{"arch": "conformer", "model": "audio frame classifier", "dataset": "synthesised sound scenes: up to three everyday sounds over a background", "train_examples": 26041, "noise_aug": 0.002, "time_shift_ms": 50, "n_mels": 64, "hop_length": 160, "input": "log_mel", "spec_augment": false, "win_length": 400, "num_classes": 39, "output_stride": 4, "norm": "rmsnorm", "hidden_act": "relu", "mlp_ratio": 3, "head_dim": 64, "fused_qkv": true, "qk_norm": false, "layer_scale_init": 1.0, "inner_norm": false, "moe": "top_k", "drop_path": 0.1, "num_experts": 4, "moe_every": 1, "expert_mlp_ratio": 1, "experts_per_token": 2, "shared_expert": false, "subsampling": 4, "layers": 14, "width": 128, "positions": "sincos", "kernel_size": 15, "residual_init": "zero_last", "optimizer": "soap", "beta2": 0.999, "learning_rate": 0.0052, "beta1": 0.95, "shampoo_beta": 0.95, "eps": 1e-08, "precondition_frequency": 16, "max_precond_dim": 1024, "one_sided": false, "adamw_lr_other_params": 0.0025, "max_grad_norm": 3.0, "max_steps": 8500, "batch_size": 64, "epochs": 20.9, "lr_schedule": "cosine", "final_lr_fraction": 0.05, "warmup_steps": 420, "weight_decay": 0.2, "adamw_weight_decay_other_params": 0.05}
Rows from block 8, named by matrix and row number. Each number is 128 + 24 x the weight over its row's rms, rounded and kept within 0 to 255. All counts start at 0. Numbers have three digits each. After the name is the row's rms in percent of the matrix's.
# pw1: conv module expand (GLU, value and gate stacked) (model.blocks.8.conv.pw1.weight, 256x128), inputs 0-127
pw1.7 088:116138134142119126096171132168078160126117138115154189142119138140111146133108137095129111100092133111193120156131150102103166141123140128120146159139146163157115141148119166132126144110114183085110121147136164183106132125146154107097156096153150125131139120131136147108151093133119094156119123124157126163109126111067156117105125073176098148111133121159117140133093130130129115128155
pw1.8 093:163158137103107149144148123095092137111135120110128154121124129124151139136100124158072097159139146106131105148134143080121143124107146139114127080107077128155124101164128116104131135165099145156121160103137155145100111084110117155108149157134121096132155163151102092144102167104159111129119143102160148158112091080151105145092133106110124122138129123136149115171141142149191092125085
pw1.9 096:114098120137114084144098147151144130077163138144138121150124170119140161088138124126149120141090104143144114167147140113143123115134128148161140103088131153138180137148112142135161130105091132184112143127160139169141112099096118159148121117116126136101145123147082134120123144127161107117100151076142106114109097141129097141087189143168153157100121151147101143092171102152147096113144
pw1.10 096:105074127162146157126140164120136176114096120154094129126161096152140094155159143115137128142139105149102156117156145135122170102179151168107113130106155125103120130121110137099145173124161159077129100096129115156100097101115143156146131109102091122115156138159149161129144100182113138108102096157123125098101078090116148120119134152101126123130145132142132158161174115131124130115143
pw1.11 097:078164134112153112108144084106117116155170102148138101107083122102151107160121116120152119176128085163134124163146155121121156175133149160171102112106143130111188115163135130133115088153137090111167121143120140116132117130141141107101092101129151113175140118128134204126125094121134159136095152113170148121116096129134119124141133104113127122113151120131136103165131125084122133095133
pw1.12 119:162108109102157109149158066114115142164120111143113138117100114138142106114101130133133156072141137151119144127135092083135130080140150119161125115079134138095118148157143088113115152150134122130116121133129146121161119136089091153122108070110139172136141113137125101178174153145140095139108093124117125111139144175166156149170081134159135146133141145132128137133126129107174087146108
pw1.13 106:125130140114077121161091150116111122149122146134124127140131103142164106114092145140094156135089150166114114126093144154125121108137191148126132128118111123131128114114065125123123124112122102134143145118112149113161141050140129132147163138096179173147118111092102094136103141136138147127129124153159112108139094140116132156143095091130164148101124153130098139123072149098125109074082
pw1.14 094:163147120149163093114200132123142131090183150162103112148123116119108120125111139146156124142103148141109103154140125123142169102164122136127115108105151118147112157152169111061123147124155137127149115093152141136120126109175088117162118106138115129135107132097122117144106102138156111137131161198154114129144128108112088136141105099165138082159079172130112123112167137118137120134123
pw1.15 095:118118123119123139132159124115163168129179160152137168107098104153151130174163124142121148094117130179144108118154155133114108131113069126081169129148126162165124142091083124131144130102093112130162118163123145121090112129151140120125119108096094097126132106088113164135137102153145146160144102166160149163173144124107133161132140136112116099121131135159177146117093147110123138115099
pw1.16 102:124127121145131075080127088120110151096134090142136129126086119117159131164094137127140123127128141163130132107112077112152132093125136142135092116139177139123149125099136139150102114151119129108146110136112091149134170132086109122126103173144112192096139128134127097173112101094098176119117156093130111127124133175121095129169132121120114129161150146140059163102137099145149141128144
pw1.17 107:135094145122125126120173172101193133146134124114145131115096097129166120126095146109116082096121111103135140140145165132124144138140113150094147145140097154150136167118133160131124122133150139146148143124084154156118116200112131137159135112088089143140092119106105163126127074116124154139126193179141132138142138134084129138095141109109107157158144118084127125145156114151143149138097
pw1.18 105:131144108124195119120141098086127124152121127132127123134149140124122123100194157142137125126092138152169192164103152122156163113125162174120114111107148113134140134126103113147101150083122133107131068123146116114065110196127130124122133112148119129176120130113180132140119149162104136109131105128135125109118112109184145110106144149123122102120155121123131101107134083144119164129115
pw1.19 098:163138117119101109128144151127096172108111164141143088115094095105151127176128126124109157170125127103111085100147115119136130179136142135169136112118137148169146142149104137154115097132189135110107091126147085124135134137124152152146144100137152117154149153171188089130133108170173125174102122121111107122171137120121130098078130150097144107144120128145121109141090124117116111124101
pw1.20 113:117161124161138114122126126145166135129117103109138097129108141126136108121147153105130132128168131155124144126118142169176101120121141151110088093160148149102150138152127127155121099139160159119116095123132142136193184145140147126112136117131136143113121170090082101089146140163159081082155164127136108118122111104122116092155059136109135117141166147161136126171130145161140151085114
pw1.21 100:124162158125168168159105149132183131124146126121104159166168144107092147136147105127148169161126126129124166162114132077131150127097093101124119151110142144128099163150146159145127100161161178142096091144109103094159120148135117125113122104148091129120081064098140143168126169149106111138161152134088107139143132105117117134085123115150132144134108131145123135130144132116138157102127
pw1.22 097:134123131172110123129109134164125124142089129136134080150130125135144081115077128121120125101080135122121191158125160138156176117143154099138121118128131118142142155090144129129115139178139141081119112122110143123145138101162152127153179076193132110122108060106168159145131115132133143103115100097089152137098090132129144105134112115138141134096156145138124116118172109118141116131124
pw1.23 089:086140107169188123103094114164132133121146099125125099103139133083119153165149108146132121072142165109139133120132146129075123124104118087135117162114203146100125166121156134107156125133115178124140121161142133113099103198114176115117148096139108118111149125140153172117138109160149117138155105115112135143110167136139105120133140163125118128155121153115128108135155123143102136150124
pw1.24 099:121120118091102148118075103151159185105111131095139153149077130147123120121136145127155143122140102146154110161149137121153166096178149159123113146089094157114118126152129119151141111120107122147132140122141109123122131107090139133087144117134131105162077100128140180155146106111148135102089165164145132104099081121145099174130166117145096114183103127157110121131161112115124155134136
pw1.25 086:143160113147159120116079132126138116138108084133139073160148152160173117126134141112139126149093143147124126119110106097151151096157142149102144128117124125108131128102117142120145090146131101078164133121118139101110151132108152137122125083098087135175110121129120100140167105158103125093136133075125140115087110135116194114173117106115126101143184157145128114115159132099084141124087
pw1.26 086:104096080117138087133157132132131122129149044136083141144090083099146163138137103083127114139138162148122160122141149143156160158117107119132125124150149087121141171127079087182165137126133120136093124117131128154121095122109139154139098089140106170155157124109120119120149136085107147153139125149132155140182140144114111135131126165112093136139105116114151152109136113126112157152124
pw1.27 094:137163117147154118130105108117136073121080156163121127141141127121170131143104110126105148144102134099141114152136123190178129135117101137077134147106132132114117129095082172128114143091091099136104105143154112148150151115140127119135144151146133132144091107131087165139102138137101102113098117126060157166083129134121128150118151110145142078135102098105130126092128115129116138071100
pw1.28 101:113203125114112098151114134146146175119168126166106137077139114168150117117121161122131118124144133134112134087132073130139119121152121090122091130138127170140119144124161161091129105115101117134130127100131144105139145125143111133113137118115180118148108124169160134113111115199137133106150094151102177109171122111118096163099128153122135099122168133098171116118143088141118151146124
pw1.29 083:153164129125127161158137167124141149106102088174131160151136111125124102123111116089136098142141133103150149150107127176142139095119137142112153120107149147144150121130145125092136148127094115143138108079145112142112118137110119111079078119102142134165179132129133129104126115180113150162131124079158112131120099116124143138094134164134149149140099122178112201120164106091125140176148
pw1.30 102:089151165126097141104157113128111181169111144161187141101134131146162097095079138120114124125124105139143129161182092110133134106116143097139121120128105144125105109106171103136128126064143175147148111096087149115143078143126083144132144122164174135119130092083094094157133141129145108136145144147132125101158101124099123128114119088134132136130137160115119161108118104120136118128132
pw1.31 107:134125143156148142140138097156103092127140114110134117105118145138105138081111121134111127129141152098151121122107125102129121099163146111124156111150112112140127093136165144130107146174151162113111119119130157103083101120144112173187127065133124181066102102164142173148114152100135137103101136094060152139143088124138139117142143167140101121129132139125122173131128124111091103155106
pw1.32 092:124148135116116141134130127104141167135125097101154130086083146162113137158079181141118136098084127140135145079114082103143107125138145177147144141133136108113114107132133113099115124100126157129115134134119140164146133137162145130135108152123156133174141074089145134150122105091153146156182086133159142121129114182107131126161146082142192162133115111120124154124115137095112138120102
pw1.33 092:100097104131122119110127124132115103115127133129177137149161086153121168129101122096138130094124157140101147161192122116143119154147144165145103161113155144119135107143119133119165151140171095080184132118132132146140106136134128164118121095127127104129119122093128125083152115150129110174116105138188100163181133150164118182140147132108135123144095136131139130173148151150122103095159
pw1.34 073:124146151109136162127106134124115158099124090120163122114139134142105133154113128183141132124121140119178156099109097126110111104144108079107121157153116124141111084135120144096144117092152107152127168110130135134059142125152169118078133119070130134147083138170135121085156127128087099119164096111150122111141150119142134125154104137095079159124160120150110117138119098103106155101099
pw1.35 109:140124137126120123183102151111158153112166150142154140099092147133084088090126112154141135174104149110135144141113145127108140099151156108163157151070108133159095090120127123157156147105135116133115125146099150117110079141106131083136128135082089161118104120142139159100101156138096091148175155108130094116108124131137159163085147146106139122099121094124162125142146130166125141122138
pw1.36 089:109136121132119160097142096094126133129115117086120141130101129151127134162154123115173134129150172122074135126124102085158087140118131103116163125123163055118153121167153131137114101151153116135140102134142142103104119145126150074116102120123115104111119106103126127135167154117136121186150125138141151171153107121126140141105136125148171119175064148106126169120096117116103114170157
pw1.37 083:096165146066123108097132102134123102158094122104185112142103097133133183165104118076128150152156095139108117111101138110105091122123108136115141093112138077143094098110079161130109130132095098133119108116108114143137160141141162157112104157134143127126095123103093130159130133156116126136125147140134100178101118150150150119176128154118165109162148123153134134110158147113097143105133
pw1.38 111:110127110137137111135090148129116129157175122120133102159112140140135116160125072155107084142133136075154079118125122128128134183135119159116154101110159162101105114176095136189112136137114091116138138168116115130144096169123131145094149160125098090148120132104103140141135123132123139144149120091102117095085108143162102114110133120121109080134163158130137106128112088123138169173141
pw1.39 104:122140144137155116111127133138156131168135075124127137094125137169157090138113133127167122093128120118128136118141106141130174157131138140126128106159070112137171123126145116078127096114155129142147103126120123111158070096105165143129155158133121112131155123163150165172145158147104131094123126141129070128133101136136115121162142112150123085128100147154156145089103142092181133165077
pw1.40 098:108095114117136130189102099139124111131125132131091106135131118136147151121070129124104107131107137134131125112124111112131101165127098134154151119146131118116131186116134158112130165132117146143152141084077087102136123128088088132138162159100164105144142106079167129155120140111144094122115108116146103100102126152173159120131111126149101103103087138125128189126168141106118130173181
pw1.41 092:159135144115082157118119175160138126140127159099146113151106135141069123107123167100106096149104119131177161160084150118130148092111131137124187123111122073109100100105169147099173108131114107112150129142132140108098131127160118115115135125157147107130101128132141133090106138162105143100105127130137130096136110124130153117092146132117132120068094140122175124074153155103131119096136
pw1.42 102:113103120146105116131148147139132142107135155097166159120080090134110119107137173132104128162146069089112129135117120097118091194157105127138134096091142130143120104117109153114107142113136133162162141122105099109112122103103091130095146090159106118124121113111126125102141126110177148106129126109136126160147177080145134091105148123147141123108125163081127159139173152120161115096092
pw1.43 100:098146114081125144115121121144118156139124107143137122094138144165109120129166076125122165137118162120103183123116127099143161135126158123123102162081182119129162149153132167112104102117136141142137135109151097139099137132146097165161121168093150119136091164161146096155146113152141170117066119139145129136139142093103178159085115149139110139137135144121119155109122087119136099156134
pw1.44 106:113123167124128149147126101106151126102121156165112107099157091130161139155094104176154105126106128079101122119127134110131108102099156120113131131130099136142147119166120148150115120131109124127103110118162151059119136142075065125150147139146129160134127158128100162122174122130123150100110116113164143142072122121101149109110160116158151107109094129167115138109140136150172106151077
pw1.45 093:123083134142154111120126161147104166093110133105074152153120118047144131123097128151155107102152133118153116152131125125142104137125113085114178155132139155166136126131128151137094103148137159112125141076142102111147123133103125132080158116138110123129084120160127126101125151143085144148113154141144139138124167118105138108143112075186139134111116147112186124121154145092143145139096
pw1.46 092:110129105139119099076135107106107127150140104134109108097132139124126142116121112111122145140179126132120107132133142163115147168151123172134123160037117066135095162149158113155139122158133156156117151105170122123131134106133125122146122152136129094112139146143136146139134147128158145137112167111137098149115103054140099126180115165122112130119094100133102147104197115120148112140129
pw1.47 090:137113116136152137170159111114138137104111118144154107086156128116105126101126142153116110102096176136109078126135141101177112172123142155117134155138121160121142100116132098088122089132126134116137124108102107113126130134136084177108156141133136101109134153128082102102112149172162181143130132146113144084150120101127113105162170130091115073171132114125062132152149118117147110114117
pw1.48 110:168127146139134153159136114141098096118128167122140131103105073142112158162137122133135094117099109097136093091113111126088067104123144118150140094131133126102157140170137080140091106145128125147144136132075111107105130085110151101092100114101086097152153136110106161107142120115143111100151144093154115121155129088094139123126109171094137135115142098086119143113135121113123127156083
pw1.49 099:138133089131119109118138124116116134133081135124123113145114109102159100115122134130185127101101136169125131124114140128144128141136158094087153130146131106141144093192196087149123108137166115178167139122125114077137141152161129165151139141112146136142125099111159091117102132083081117134151131148068139136120120165134154118104139125102129124105166116116088086156148115108122113165122
pw1.50 097:153105133112140086112148133118135152125132089106108115108103127082112160123119170119116129105109115130205106123137151105146123122163113129092067138108140101087110154164133113132118148138143125121088107160113139117119125083135138119124111163155125119105144136071122132084155116156098155150159124118108144165110083132130113103123148086125148104124120101082133132183146129153115171134094
pw1.51 098:097121123172153129145141102120146120114159140116110108170131124170078146164147097126182138065136069128138110101135132142154112123141110133098142112141102111092091131094143146150094159139121142145129198113091119129155140154107122090171139140113131135104102097176152139164112095177110151131165137123134090140110118144108131108136121140114124124132127135131136150121123138155157131075137
pw1.52 084:150095105145137158099158131139142146101136175154098153174110116124116113121143120133111120136126118109124111089146171165082139118131154134109128143127133168147138130162139121109148136065126105140103142105130138137111134159084155074086112144143119142133134112123134159135146134110109119162082145077131117108144162134136088098136162121160133124097163087167210111130129135123100152131135
pw1.53 106:101123164138110132140118122146108164150116156109112100121098111135088098090171099129167117151154091177113107140161119135122144133135110117125146106132134157117111109097122122102124106145144135179183161120144110126135144108145124181137102163147162164138124123138099134174126151141145125077088138107175118058149148110100132109121110109083108146104101118128131116121114141116125089157160